Weights of a small masked spectrogram model: norm rmsnorm, muon at rate 0.0045.
Rows from block 3 of a small masked spectrogram model, named by matrix and row number. Rows with one number belong to one channel. Each number is 200 + 30 x the weight over its row's rms, rounded and kept within 0 to 999. All counts start at 0. After the name is the row's rms in percent of the matrix's.
After each channel's rows are labels from the 100 clips, of 14848, where the channel reaches its highest value: "strongest on" is what is common among them. Only what is clearly more common there than usual is listed. The data: phrases spoken by 400 fixed synthetic voices. In brackets: how many of the 100, against the usual share in percent.
# convs0: expand pointwise conv (model.blocks.3.convs.0.weight, 256x64x1x1), inputs 0-63
# convs1: depthwise 3x3 conv (model.blocks.3.convs.1.weight, 256x1x3x3, trained with AdamW), a 3x3 kernel
# convs2: project pointwise conv (model.blocks.3.convs.2.weight, 64x256x1x1, transposed), outputs 0-63

convs0.122,100,184,205,197,201,193,203,226,264,215,226,237,171,140,191,200,222,210,196,169,275,180,263,146,216,176,216,174,264,193,167,192,239,214,191,239,219,200,206,268,217,217,190,176,198,225,196,171,176,193,183,158,225,209,267,242,215,189,170,226,200,203,191,187,161
convs1.122,100,205,167,189,151,171,168,196,152,184
convs2.122,103,137,247,158,169,234,146,227,213,225,205,225,213,193,187,204,202,183,195,215,198,230,121,179,235,230,201,215,180,205,203,189,173,178,214,225,252,178,177,197,226,150,170,150,190,183,257,233,202,200,219,185,165,192,153,147,225,203,179,148,236,174,219,189,228
strongest on: clipping (26 vs 7.8)

convs0.58,084,187,207,206,185,203,168,206,219,209,190,168,179,241,239,209,257,194,167,250,215,215,244,182,181,198,211,211,242,242,212,233,228,210,186,210,266,158,176,191,169,204,197,260,205,259,156,195,184,216,212,185,137,202,170,233,247,196,214,240,159,200,178,202,270
convs1.58,102,197,155,202,255,230,220,229,225,185
convs2.58,087,217,181,206,203,175,212,220,200,249,216,199,256,170,157,206,175,179,246,244,199,185,221,170,207,262,228,193,178,261,171,219,133,190,116,219,178,214,237,220,200,245,191,154,174,191,194,196,205,240,182,235,195,188,166,206,205,214,212,185,242,241,186,160,183
strongest on: child-like voice (92 vs 22.6)

convs0.138,092,246,229,206,196,191,185,174,215,191,152,214,157,207,214,235,184,171,219,219,121,195,219,136,221,214,195,197,222,224,159,155,203,198,207,215,178,141,178,245,209,209,185,182,146,192,183,224,223,222,232,178,225,167,168,202,160,207,233,224,233,248,146,187,257
convs1.138,073,214,235,214,221,154,227,224,148,200
convs2.138,088,205,212,178,194,186,128,225,171,203,208,191,177,204,179,173,203,194,189,245,196,213,175,178,193,164,164,171,267,253,152,219,160,252,179,199,191,141,182,229,200,197,204,219,197,179,183,226,236,230,247,215,174,154,206,240,131,240,201,181,233,201,158,165,205
strongest on: low voice (61 vs 24.3)

convs0.57,084,143,165,210,257,217,216,200,201,169,192,153,254,186,225,135,230,150,174,270,212,220,194,206,174,209,226,214,173,194,246,225,157,197,176,158,220,176,222,215,168,196,216,157,201,184,168,216,227,195,203,213,167,181,204,157,211,211,215,263,213,244,188,164,177
convs1.57,095,200,135,194,196,166,200,190,250,198
convs2.57,091,183,172,236,182,249,201,222,219,191,152,186,186,176,154,227,277,198,211,267,140,215,190,238,218,237,255,211,238,236,178,217,176,187,199,215,210,201,210,191,248,199,190,205,221,158,152,217,198,196,191,146,182,186,209,178,198,162,182,218,185,266,179,166,215
strongest on: child-like voice (60 vs 22.6)

convs0.232,146,197,230,219,217,178,223,189,215,230,200,225,199,173,186,188,198,252,200,191,201,202,242,248,198,148,204,200,269,267,123,229,200,109,176,155,200,206,244,239,194,218,227,212,173,197,203,175,232,212,262,245,205,212,222,205,199,221,183,200,225,219,211,194,202
convs1.232,067,239,254,212,214,229,222,220,240,205
convs2.232,090,222,139,210,222,143,205,160,228,265,152,202,219,243,214,211,190,196,168,200,204,201,266,171,211,186,224,241,196,193,188,211,159,211,208,229,167,173,146,213,189,185,258,210,217,197,184,150,176,164,178,191,185,195,217,239,158,175,238,251,153,198,175,225,196
strongest on: rumble (55 vs 12.9); child-like voice (49 vs 22.6); muffled (low-pass) (40 vs 11.8)

convs0.101,095,216,242,244,183,191,194,211,240,178,161,179,244,173,158,256,175,229,173,136,211,216,222,224,195,251,167,240,200,192,154,205,202,188,212,195,240,212,126,232,173,222,200,215,179,210,171,215,215,189,230,238,240,187,181,159,174,146,166,227,174,183,203,216,162
convs1.101,078,166,134,167,217,223,224,205,192,190
convs2.101,075,184,232,207,246,233,180,210,216,201,247,187,159,157,177,144,189,253,193,245,225,179,181,240,197,168,221,192,230,181,204,199,147,214,214,253,170,185,175,188,208,196,201,165,226,200,242,186,178,195,207,176,215,251,252,207,215,184,192,149,243,247,247,215,262
strongest on: low voice (89 vs 24.3)

convs0.69,092,209,187,203,241,223,172,185,247,199,155,223,215,194,170,269,204,195,206,224,168,136,208,189,220,212,265,191,245,224,189,184,166,202,233,184,178,187,243,217,233,199,219,229,226,193,190,214,156,212,206,170,240,227,261,206,165,190,183,184,154,252,145,156,218
convs1.69,076,205,145,211,198,255,208,179,238,196
convs2.69,085,155,203,221,151,213,219,229,201,167,204,199,216,208,211,153,165,162,199,173,234,259,174,193,199,182,157,208,173,128,192,238,210,215,175,185,222,204,165,197,167,226,231,173,205,194,180,171,179,169,153,180,130,176,160,186,227,221,199,194,234,158,253,250,174
strongest on: mains hum (60 vs 12.5)

convs0.172,093,201,238,180,218,168,177,215,211,199,207,170,172,154,222,198,222,178,139,183,192,157,160,197,196,216,195,255,161,204,175,179,208,227,160,142,216,206,187,191,227,185,155,233,200,134,243,168,188,235,177,246,148,174,165,205,248,211,228,196,215,172,198,163,146
convs1.172,076,204,224,208,210,228,197,185,122,213
convs2.172,103,180,200,195,188,157,247,238,243,198,211,205,206,244,181,222,192,217,233,261,187,239,181,225,203,170,211,212,220,186,262,229,157,195,237,207,197,209,187,138,141,234,229,234,196,217,221,230,199,201,196,195,235,159,192,188,216,258,175,206,206,160,238,219,278
strongest on: child-like voice (66 vs 22.6)

convs0.11,103,176,226,208,197,191,210,239,228,194,226,217,136,166,239,218,214,238,174,255,230,195,211,193,199,184,193,200,157,212,158,236,172,148,180,208,181,131,139,203,193,201,187,197,198,244,228,172,221,217,196,265,147,204,234,168,163,217,160,206,175,192,235,162,178
convs1.11,110,241,186,233,210,131,207,210,194,211
convs2.11,099,160,220,187,193,226,200,282,175,207,210,222,171,189,235,205,227,215,188,217,252,203,206,151,177,195,159,191,162,223,175,221,161,179,202,218,178,173,114,157,169,194,160,217,247,208,197,181,195,232,224,249,166,183,215,162,151,178,139,198,193,189,189,201,181
strongest on: fast speaker (52 vs 22.6); muffled (low-pass) (29 vs 11.8)

convs0.118,109,222,220,182,187,259,169,180,170,224,200,181,215,178,168,210,171,194,200,197,196,216,216,193,203,207,157,189,204,224,146,134,253,183,170,190,180,229,208,193,210,258,194,222,170,199,271,236,174,185,230,180,257,218,255,200,202,121,137,212,191,202,196,208,182
convs1.118,102,204,144,197,183,208,194,212,265,213
convs2.118,108,199,211,218,226,213,190,177,256,166,171,245,188,241,225,218,220,211,150,172,210,144,260,205,181,202,204,161,224,232,223,199,184,243,160,255,195,233,231,155,251,206,224,216,206,223,173,189,196,156,221,180,251,196,228,195,163,181,206,226,256,219,195,144,208
strongest on: low voice (50 vs 24.3)

convs0.103,112,239,241,247,180,174,189,218,209,235,216,168,197,166,181,205,175,202,161,215,222,182,206,224,221,177,174,213,179,242,210,212,155,161,181,199,162,157,221,178,216,180,176,184,220,242,222,186,190,225,199,201,231,201,189,199,142,253,244,159,99,219,154,163,183
convs1.103,085,223,237,189,213,198,208,242,257,173
convs2.103,104,191,210,227,216,225,216,202,187,215,210,168,265,156,282,208,187,234,195,210,216,215,223,160,194,129,190,180,195,186,171,173,210,151,221,179,220,248,195,190,220,183,227,172,219,190,248,221,226,198,251,228,201,165,165,176,215,237,163,242,239,216,137,217,211
strongest on: white noise (46 vs 12.7)

convs0.62,108,227,180,176,135,204,202,215,173,210,207,154,206,195,180,167,217,207,134,225,266,236,228,176,184,200,178,260,208,228,204,182,241,163,192,218,178,197,223,217,213,280,248,173,220,242,247,207,214,176,233,218,211,246,197,215,243,155,187,217,191,176,195,215,184
convs1.62,098,198,152,183,202,255,216,202,154,186
convs2.62,092,190,169,196,283,216,196,186,212,262,194,254,199,240,217,203,273,173,251,166,210,166,193,244,197,220,222,165,219,196,214,201,193,216,273,184,230,211,181,220,207,184,235,182,155,185,161,176,230,200,214,179,232,209,208,202,220,209,155,185,142,180,186,164,209
strongest on: reverberation (60 vs 35.4); thin (high-pass) (51 vs 12.5)

convs0.158,106,146,177,200,196,203,219,186,207,216,191,206,234,192,152,245,150,213,173,226,172,245,159,203,172,231,212,221,244,210,236,252,190,200,248,240,186,222,224,179,211,196,198,230,221,193,152,203,204,224,161,213,200,202,146,175,124,238,257,184,194,237,205,219,255
convs1.158,097,184,242,195,219,265,225,201,171,206
convs2.158,109,202,201,164,169,204,192,218,202,188,228,206,177,222,215,212,240,191,196,219,184,141,183,125,219,237,221,213,228,161,210,123,180,182,155,179,242,234,210,232,224,214,227,160,161,187,213,190,211,224,197,199,254,205,202,162,262,142,160,240,195,182,205,160,177
strongest on: thin (high-pass) (82 vs 12.5); low voice (64 vs 24.3); white noise (34 vs 12.7)

convs0.181,099,181,208,225,210,187,225,212,203,188,221,153,177,189,171,176,230,276,183,207,231,189,209,134,205,143,219,182,254,205,188,164,239,271,237,235,239,225,244,189,213,185,206,207,192,248,220,186,202,206,160,223,215,213,255,224,222,166,199,168,187,211,245,166,173
convs1.181,100,235,203,181,159,265,190,204,221,195
convs2.181,104,185,169,159,193,184,183,213,215,203,212,188,192,215,262,207,221,200,226,215,208,203,282,210,149,184,189,194,225,184,219,177,192,152,233,216,136,176,190,270,214,210,185,303,191,234,231,169,205,194,174,185,234,223,181,243,212,219,212,232,172,189,169,204,186
strongest on: mains hum (38 vs 12.5)

convs0.64,091,182,172,197,206,203,258,223,239,226,206,187,193,194,206,121,200,270,178,171,270,180,216,123,220,175,234,214,224,184,165,139,241,235,195,196,222,241,192,180,193,173,196,235,209,244,220,199,245,194,211,193,192,220,209,226,192,195,208,179,195,141,200,211,185
convs1.64,053,178,261,179,208,156,222,190,171,193
convs2.64,085,197,193,193,214,224,208,180,237,167,181,183,234,251,170,212,192,160,218,261,186,216,189,189,206,183,164,190,183,227,217,242,223,211,232,249,181,167,196,242,189,246,220,160,147,218,209,142,164,177,205,197,175,199,255,223,213,200,230,254,131,145,202,218,227
strongest on: child-like voice (51 vs 22.6); mains hum (40 vs 12.5)

convs0.124,109,217,196,165,190,223,170,200,161,174,202,246,170,179,209,196,243,197,166,174,156,161,184,208,201,193,208,178,249,187,195,256,199,178,182,229,214,271,190,196,203,172,186,233,142,212,201,198,182,226,247,211,190,240,188,226,256,139,155,250,221,216,204,235,143
convs1.124,080,206,223,214,230,239,222,227,218,258
convs2.124,088,205,205,176,203,210,195,205,221,178,104,171,227,204,230,184,169,244,201,220,193,183,140,158,190,175,187,218,219,149,199,210,185,199,205,158,216,156,153,180,167,254,189,148,252,215,198,202,222,221,223,184,195,199,136,173,204,230,216,199,244,154,218,158,188
strongest on: reverberation (100 vs 35.4)

convs0.105,077,231,225,187,200,122,260,190,207,242,204,232,191,163,173,197,224,171,203,164,185,168,178,208,170,239,167,191,253,189,183,208,203,172,170,200,161,154,176,174,173,166,214,223,227,214,207,153,203,219,200,240,219,239,259,226,227,137,190,181,156,202,228,226,175
convs1.105,105,145,153,180,206,208,199,156,190,181
convs2.105,086,177,157,182,174,197,250,215,239,167,236,210,171,181,171,183,167,221,224,213,188,183,185,221,243,234,225,179,204,215,191,192,186,224,209,171,203,238,253,216,167,186,185,149,136,178,247,231,190,173,255,234,215,212,214,227,148,277,187,205,233,203,256,192,190
strongest on: child-like voice (54 vs 22.6)

convs0.15,134,173,175,243,196,163,188,184,211,217,188,194,229,213,187,178,168,288,211,223,188,246,202,211,153,259,188,269,176,248,189,209,237,206,169,130,189,223,239,177,247,203,240,218,182,209,236,208,193,210,227,215,170,214,203,242,205,224,213,169,213,233,224,213,240
convs1.15,113,208,214,190,198,236,221,211,276,188
convs2.15,152,187,195,199,164,259,168,228,208,177,176,187,175,178,205,196,159,153,246,166,228,226,163,224,204,215,207,149,232,160,222,153,167,212,218,197,238,157,210,228,184,177,185,172,227,217,156,247,230,192,165,155,182,214,176,161,206,209,183,184,230,133,169,159,238
strongest on: clipping (58 vs 7.8)

convs0.236,104,197,221,208,222,257,228,165,199,228,183,145,147,177,184,189,160,188,177,200,181,223,202,179,218,190,225,168,130,244,225,234,190,211,170,191,174,180,221,205,184,214,209,283,155,210,173,210,226,219,201,182,201,148,205,224,200,141,168,200,207,183,226,260,152
convs1.236,105,207,165,201,220,268,214,164,183,193
convs2.236,093,210,177,209,222,192,155,229,246,189,210,233,222,179,183,217,246,201,166,197,232,246,190,108,197,198,213,204,234,183,204,199,137,198,211,157,178,225,255,197,263,225,192,190,196,215,178,251,206,250,211,219,215,200,207,225,192,175,239,238,173,210,147,176,242
strongest on: deep voice (98 vs 28.6)

convs0.100,119,195,161,205,181,133,190,206,172,231,230,185,232,201,165,271,218,170,250,201,163,205,163,195,195,172,231,203,217,239,197,197,181,211,170,192,123,178,165,241,202,150,189,198,182,161,212,182,212,199,219,231,212,180,177,163,130,211,164,208,238,192,190,189,145
convs1.100,085,205,283,227,212,209,205,202,216,197
convs2.100,127,233,219,203,218,230,159,228,231,186,182,165,165,197,240,228,213,210,196,168,184,197,213,213,220,226,163,208,212,255,180,153,181,208,262,202,214,152,180,269,225,206,195,190,223,256,144,172,160,246,208,202,199,218,217,256,156,251,172,186,175,232,185,180,215
strongest on: rumble (32 vs 12.9)

convs0.127,087,175,257,172,224,175,163,165,229,239,239,219,187,197,198,221,183,227,203,163,193,119,209,221,220,206,179,195,184,215,229,170,169,228,169,156,210,238,219,207,189,182,238,202,241,237,233,260,187,220,192,237,221,140,179,212,157,219,153,214,215,225,155,234,205
convs1.127,079,176,187,184,196,167,188,171,148,151
convs2.127,091,164,205,168,182,242,251,208,227,198,240,171,192,178,193,184,191,230,211,207,202,143,209,183,204,248,151,167,179,196,243,198,216,198,199,177,195,244,165,202,172,169,187,201,212,186,194,194,166,219,225,260,155,161,207,194,182,156,154,266,208,257,149,200,142
strongest on: white noise (36 vs 12.7); clipping (28 vs 7.8)

convs0.5,101,178,219,218,159,280,228,208,196,243,223,144,218,179,266,195,188,168,186,206,197,194,149,235,199,197,217,166,231,190,242,182,194,173,235,207,236,166,222,235,215,154,222,163,218,226,179,241,175,216,241,210,147,186,243,228,179,186,162,207,207,227,155,196,216
convs1.5,100,198,198,191,179,182,173,217,278,210
convs2.5,095,150,240,173,200,240,232,213,185,154,174,179,218,208,182,200,194,216,220,200,185,223,228,210,204,249,178,207,214,186,200,183,161,174,232,157,249,201,139,204,225,149,235,150,210,241,184,214,156,197,162,147,225,206,167,199,199,193,143,175,208,207,208,219,117
strongest on: mains hum (98 vs 12.5)

convs0.93,087,224,148,221,156,175,199,195,222,203,218,156,192,180,206,207,205,169,153,230,138,227,218,186,186,195,208,178,153,235,215,204,148,214,217,285,202,231,183,193,185,194,159,154,177,199,189,170,229,189,184,162,186,209,205,246,167,196,269,187,191,245,146,190,172
convs1.93,085,215,226,214,170,234,200,177,172,140
convs2.93,077,185,184,207,241,210,211,184,263,166,192,238,226,245,141,205,192,170,246,198,242,195,225,219,169,232,187,211,225,204,185,228,198,163,149,210,185,191,236,187,200,205,233,217,185,210,160,251,203,259,218,222,190,136,144,155,171,212,182,176,202,172,163,171,154
strongest on: high voice (56 vs 24.5)

convs0.166,086,194,175,166,188,210,179,167,185,210,263,178,201,192,247,185,188,195,168,185,189,204,222,227,185,264,184,189,202,186,212,222,195,233,174,242,202,202,185,222,208,223,189,211,131,213,176,200,271,227,230,203,174,212,204,150,133,176,170,203,163,298,228,201,209
convs1.166,120,182,218,220,244,267,225,196,206,201
convs2.166,112,192,202,221,217,192,180,120,229,173,183,213,208,222,221,139,194,197,172,216,158,187,225,207,158,199,260,255,172,179,208,238,194,185,191,174,188,201,227,213,235,232,244,204,150,240,231,131,233,188,218,181,197,195,182,204,259,173,223,157,196,239,203,237,223
strongest on: mains hum (56 vs 12.5)

convs0.29,134,225,182,199,201,191,248,161,163,192,190,222,166,213,181,206,106,162,115,214,166,194,194,185,187,194,207,145,144,202,220,196,198,182,161,235,225,213,240,224,195,137,190,202,194,199,200,184,202,209,145,169,158,165,175,209,194,198,212,210,224,261,196,205,186
convs1.29,108,202,237,210,209,261,220,193,153,190
convs2.29,109,200,196,178,164,211,140,218,254,174,201,245,244,184,155,218,233,215,177,238,129,184,200,131,213,218,201,179,183,194,212,169,195,161,221,208,209,194,173,226,230,216,256,200,204,246,225,210,256,196,163,234,268,211,187,205,240,189,201,190,159,170,204,197,204
strongest on: deep voice (100 vs 28.6)

convs0.97,101,150,213,236,178,247,212,183,203,157,166,217,181,192,169,195,244,167,177,198,224,224,188,244,178,225,204,206,164,149,229,220,216,213,204,241,162,161,192,235,159,147,236,148,147,223,231,164,200,174,224,194,232,195,238,205,206,196,242,170,229,197,149,154,192
convs1.97,115,206,285,205,206,205,201,219,218,211
convs2.97,266,222,192,202,179,205,218,193,172,243,228,214,205,156,158,242,242,233,150,166,208,253,227,232,224,226,202,187,269,206,250,193,247,200,176,223,240,167,212,227,156,200,220,162,146,231,182,217,229,155,258,199,189,216,155,203,186,156,219,216,207,195,186,191,181
strongest on: thin (high-pass) (82 vs 12.5); child-like voice (70 vs 22.6)

convs0.42,083,228,160,179,185,242,287,182,205,183,210,239,203,256,208,192,221,260,179,207,173,220,213,290,209,197,215,200,192,196,193,187,213,199,195,199,173,203,216,263,157,234,196,200,208,180,224,205,180,170,211,190,176,220,183,195,171,184,243,193,119,217,155,210,167
convs1.42,092,219,171,173,184,180,196,154,259,197
convs2.42,078,220,153,187,191,192,173,219,247,192,200,252,193,155,213,203,222,251,197,211,154,171,159,236,178,192,170,229,172,203,207,169,191,236,207,176,231,202,162,210,208,229,202,218,191,144,142,196,186,238,186,130,163,152,178,179,197,169,277,179,197,197,174,225,175
strongest on: high voice (95 vs 24.5)

convs0.43,105,195,242,232,153,229,187,223,226,230,178,172,218,157,197,192,180,180,156,183,167,182,179,186,154,184,212,238,184,220,202,201,141,211,263,222,141,182,201,174,248,164,253,244,196,178,212,142,199,197,200,224,191,203,237,168,201,198,203,242,242,224,176,248,164
convs1.43,060,197,191,192,176,167,184,222,271,223
convs2.43,091,187,227,206,239,183,223,211,194,174,295,179,213,237,132,180,196,215,194,173,218,209,153,222,192,162,175,166,282,180,191,227,203,196,200,178,175,177,233,176,218,203,177,244,196,221,208,153,216,264,166,184,190,188,169,205,206,203,236,167,158,168,202,217,172
strongest on: high voice (55 vs 24.5)

convs0.49,125,223,236,212,229,178,241,202,183,219,235,207,178,203,230,212,241,173,195,229,160,266,216,207,200,213,235,233,211,219,206,178,184,227,175,230,137,240,209,226,188,227,207,243,201,203,174,199,134,207,191,184,223,201,185,181,207,207,253,284,142,241,162,235,183
convs1.49,120,201,244,202,213,277,201,209,195,203
convs2.49,110,165,171,218,202,237,153,183,242,195,199,212,213,196,164,136,204,213,224,176,176,206,212,202,204,168,192,170,198,148,207,269,186,199,271,203,248,178,193,143,187,194,203,150,212,186,194,251,248,200,144,208,224,230,238,183,168,218,191,155,236,175,194,182,178
strongest on: fast speaker (46 vs 22.6)

convs0.154,071,243,198,189,191,253,216,165,247,236,198,227,196,159,175,214,214,191,186,183,208,224,200,245,217,282,233,159,218,170,178,204,145,208,220,196,182,191,245,188,190,222,236,139,191,181,183,170,209,274,151,197,212,176,201,239,203,222,218,167,179,237,214,200,244
convs1.154,117,186,171,204,212,212,254,194,161,152
convs2.154,073,171,176,183,204,187,212,242,176,217,227,190,181,214,228,188,163,192,150,151,191,241,221,182,227,219,260,191,174,171,215,196,212,210,220,158,230,248,169,170,154,231,254,241,168,261,155,225,233,233,196,204,220,178,168,206,161,239,166,180,200,202,176,192,142
strongest on: thin (high-pass) (96 vs 12.5); child-like voice (62 vs 22.6)

convs0.132,078,145,222,229,212,176,193,226,208,241,226,200,162,198,217,211,203,186,246,181,234,196,226,247,239,225,203,166,200,210,201,237,174,182,186,183,159,160,256,185,201,156,205,222,164,249,218,282,165,233,185,231,195,211,190,176,164,227,231,237,196,212,181,144,154
convs1.132,146,150,181,208,159,212,209,184,186,253
convs2.132,078,232,121,246,236,140,178,144,185,215,228,205,186,241,214,172,216,179,197,161,183,211,213,232,213,240,194,205,229,229,251,202,208,237,226,217,202,164,174,185,213,217,222,214,204,192,130,220,213,157,189,174,200,218,236,201,151,240,249,167,180,185,197,233,175
strongest on: wide pitch range (56 vs 26.2); child-like voice (47 vs 22.6)

convs0.3,153,231,168,183,219,222,227,238,173,174,183,226,162,171,191,202,266,217,236,221,190,177,190,175,219,218,215,231,167,197,231,245,200,131,185,244,186,209,168,184,262,187,193,212,195,241,210,195,210,211,225,188,187,215,206,160,233,174,191,277,143,204,249,241,163
convs1.3,115,216,215,197,251,252,200,241,224,193
convs2.3,180,176,179,222,167,189,178,186,200,191,237,197,193,189,158,189,186,159,223,163,214,242,227,186,183,247,149,218,176,196,197,211,181,200,243,165,216,142,228,185,174,146,229,248,188,190,201,191,208,176,128,219,189,204,215,197,147,210,162,140,242,150,220,157,239
strongest on: reverberation (73 vs 35.4)

convs0.136,163,230,178,199,218,223,193,178,186,157,172,222,159,163,175,212,234,235,200,205,175,168,168,200,205,208,229,227,249,178,231,267,227,179,185,201,222,251,188,177,218,153,196,216,157,216,216,235,200,211,227,197,170,239,175,207,276,157,163,272,228,207,205,235,174
convs1.136,070,228,241,229,221,228,225,216,234,239
convs2.136,118,187,193,154,215,152,197,185,244,174,284,191,190,204,173,220,184,162,222,152,165,215,206,226,190,237,158,175,224,201,164,224,188,162,245,196,182,237,224,158,217,138,235,274,211,212,220,186,199,221,178,223,164,211,246,217,184,222,218,167,221,187,225,208,220
strongest on: reverberation (100 vs 35.4)

convs0.72,098,269,177,198,178,209,241,203,203,201,188,194,192,214,222,162,165,157,179,240,184,218,145,200,221,238,159,188,188,224,188,209,177,198,174,259,206,209,160,177,164,200,170,248,215,187,222,179,180,212,250,180,145,228,158,229,210,226,283,170,193,215,201,157,164
convs1.72,086,227,227,267,186,190,195,223,165,195
convs2.72,086,194,210,183,236,201,189,235,201,225,167,189,215,189,137,184,184,160,232,175,222,207,160,238,248,208,151,196,224,183,180,246,150,231,256,210,179,183,211,206,192,205,218,174,189,181,134,196,175,192,185,188,200,181,190,175,177,225,227,144,137,174,222,136,145
strongest on: thin (high-pass) (80 vs 12.5); high voice (77 vs 24.5)

convs0.39,107,203,231,178,264,187,210,173,211,143,212,170,182,183,179,231,181,221,189,216,196,228,159,251,172,243,174,199,199,239,224,216,236,224,200,181,248,189,219,170,174,224,174,200,236,161,232,152,186,230,184,112,209,224,189,252,186,190,160,193,211,195,230,153,230
convs1.39,057,201,179,196,191,141,186,203,261,210
convs2.39,100,169,184,189,234,181,214,159,203,160,200,205,167,190,201,172,157,159,263,175,216,248,181,243,158,223,153,283,192,160,243,195,246,177,183,181,249,179,168,174,217,203,190,198,161,199,211,179,152,257,193,220,190,220,188,201,188,163,175,217,171,176,180,185,187
strongest on: high voice (66 vs 24.5); /u/ (41 vs 20.1)

convs0.190,087,207,208,202,180,248,214,150,163,194,227,207,230,227,195,180,178,179,181,219,119,184,155,216,185,171,149,211,146,158,189,197,193,251,226,202,197,246,229,194,219,231,248,157,180,219,174,205,196,219,215,207,198,205,164,220,199,161,179,143,258,143,175,189,189
convs1.190,121,146,173,214,185,207,201,153,160,188
convs2.190,102,192,216,219,212,182,192,228,231,162,200,195,234,193,209,230,207,240,262,232,199,211,191,198,196,260,158,163,230,218,224,236,187,264,157,227,183,202,239,196,213,195,192,213,212,196,238,176,291,227,169,247,197,156,213,236,173,270,214,220,228,189,215,185,204
strongest on: clipping (31 vs 7.8)

convs0.96,101,242,220,166,165,211,193,198,182,266,241,190,231,197,210,184,193,183,210,214,204,205,180,245,201,239,171,261,196,219,232,218,193,260,179,152,242,235,189,140,248,199,171,201,197,142,225,220,221,241,164,217,167,161,156,160,231,220,204,182,195,199,226,178,226
convs1.96,117,209,270,218,190,185,168,200,164,208
convs2.96,119,210,192,195,222,217,228,208,220,223,227,240,213,177,192,192,258,150,226,230,183,204,213,231,190,170,174,220,195,172,221,188,241,190,225,246,219,241,239,152,188,234,259,151,144,168,245,235,181,207,213,139,204,165,181,208,276,205,178,201,183,176,203,199,230
strongest on: thin (high-pass) (100 vs 12.5)

convs0.48,095,184,237,165,220,251,186,222,187,176,203,184,194,222,208,178,156,226,153,238,222,213,203,220,233,196,204,142,202,129,273,249,208,208,185,234,206,204,166,196,197,195,188,236,196,140,209,209,201,214,217,220,181,193,174,162,200,138,142,203,249,242,160,202,215
convs1.48,086,232,198,233,193,230,251,186,182,244
convs2.48,112,183,164,252,167,148,206,144,193,139,157,171,193,210,204,173,210,208,183,204,193,185,216,204,216,200,264,273,233,130,147,190,203,202,235,179,205,173,233,198,237,227,199,178,220,238,229,160,188,182,197,173,265,197,211,246,203,212,213,222,196,192,180,197,195
strongest on: mains hum (50 vs 12.5); clipping (29 vs 7.8)

convs0.76,094,180,215,186,202,228,185,173,195,200,178,226,241,133,148,266,172,226,254,207,189,191,202,247,197,187,170,246,196,142,195,169,188,183,248,231,248,223,128,209,190,183,209,205,220,226,212,212,203,169,212,238,255,181,199,236,176,169,174,170,176,214,192,227,228
convs1.76,047,197,269,171,205,169,185,194,180,171
convs2.76,095,185,177,204,245,171,169,168,206,177,215,242,273,222,234,188,157,193,231,237,203,206,237,242,178,179,202,194,178,200,202,165,173,225,151,157,221,183,128,208,205,175,186,179,187,170,190,262,205,219,197,255,218,162,170,242,223,220,201,174,220,144,216,230,204
strongest on: child-like voice (58 vs 22.6)

convs0.231,113,157,207,233,226,189,194,226,211,205,214,198,165,170,214,258,210,263,207,215,222,215,246,183,224,186,197,182,176,231,165,178,243,234,190,152,128,233,223,187,165,182,164,212,228,246,186,197,192,238,175,190,207,161,256,243,179,192,159,175,179,218,183,213,263
convs1.231,084,202,279,214,198,238,209,196,209,204
convs2.231,113,258,221,206,181,234,173,196,210,121,196,225,246,226,187,219,214,171,211,192,169,171,195,186,184,243,172,231,206,197,194,166,217,220,231,204,281,207,199,212,230,230,235,231,178,159,223,225,215,198,225,210,265,146,177,173,236,228,212,208,163,181,225,164,159
strongest on: deep voice (69 vs 28.6)

convs0.188,116,236,151,247,175,224,224,206,221,181,223,192,180,152,223,229,224,174,163,245,169,205,220,218,208,255,175,199,194,187,246,213,215,257,153,219,157,221,234,187,111,206,200,195,155,204,192,217,180,213,186,184,212,156,217,243,199,180,212,267,168,193,191,199,183
convs1.188,096,231,238,208,210,236,230,247,232,212
convs2.188,117,220,241,168,167,223,141,223,176,211,140,227,187,231,252,197,203,216,186,237,202,198,223,165,138,158,250,214,179,186,185,173,259,236,208,174,223,179,213,197,247,195,217,182,177,227,277,214,221,211,211,232,242,188,231,203,198,219,150,206,194,221,233,185,218
strongest on: deep voice (100 vs 28.6)

convs0.155,077,192,191,206,177,279,234,233,183,198,181,234,178,214,228,181,214,171,169,151,199,160,172,148,205,266,173,203,215,207,227,251,193,189,194,171,228,244,167,152,233,190,195,198,176,161,209,235,211,176,190,152,148,210,202,188,194,210,209,233,197,264,242,160,213
convs1.155,118,231,132,238,229,194,184,202,204,205
convs2.155,072,260,206,221,225,195,205,227,206,187,170,198,179,185,149,171,191,218,161,245,219,202,237,190,204,201,220,219,225,154,203,230,186,214,254,198,164,187,263,224,157,230,222,240,230,213,218,132,170,215,178,238,208,256,209,157,136,228,215,212,219,240,201,181,230
strongest on: child-like voice (50 vs 22.6); mains hum (31 vs 12.5)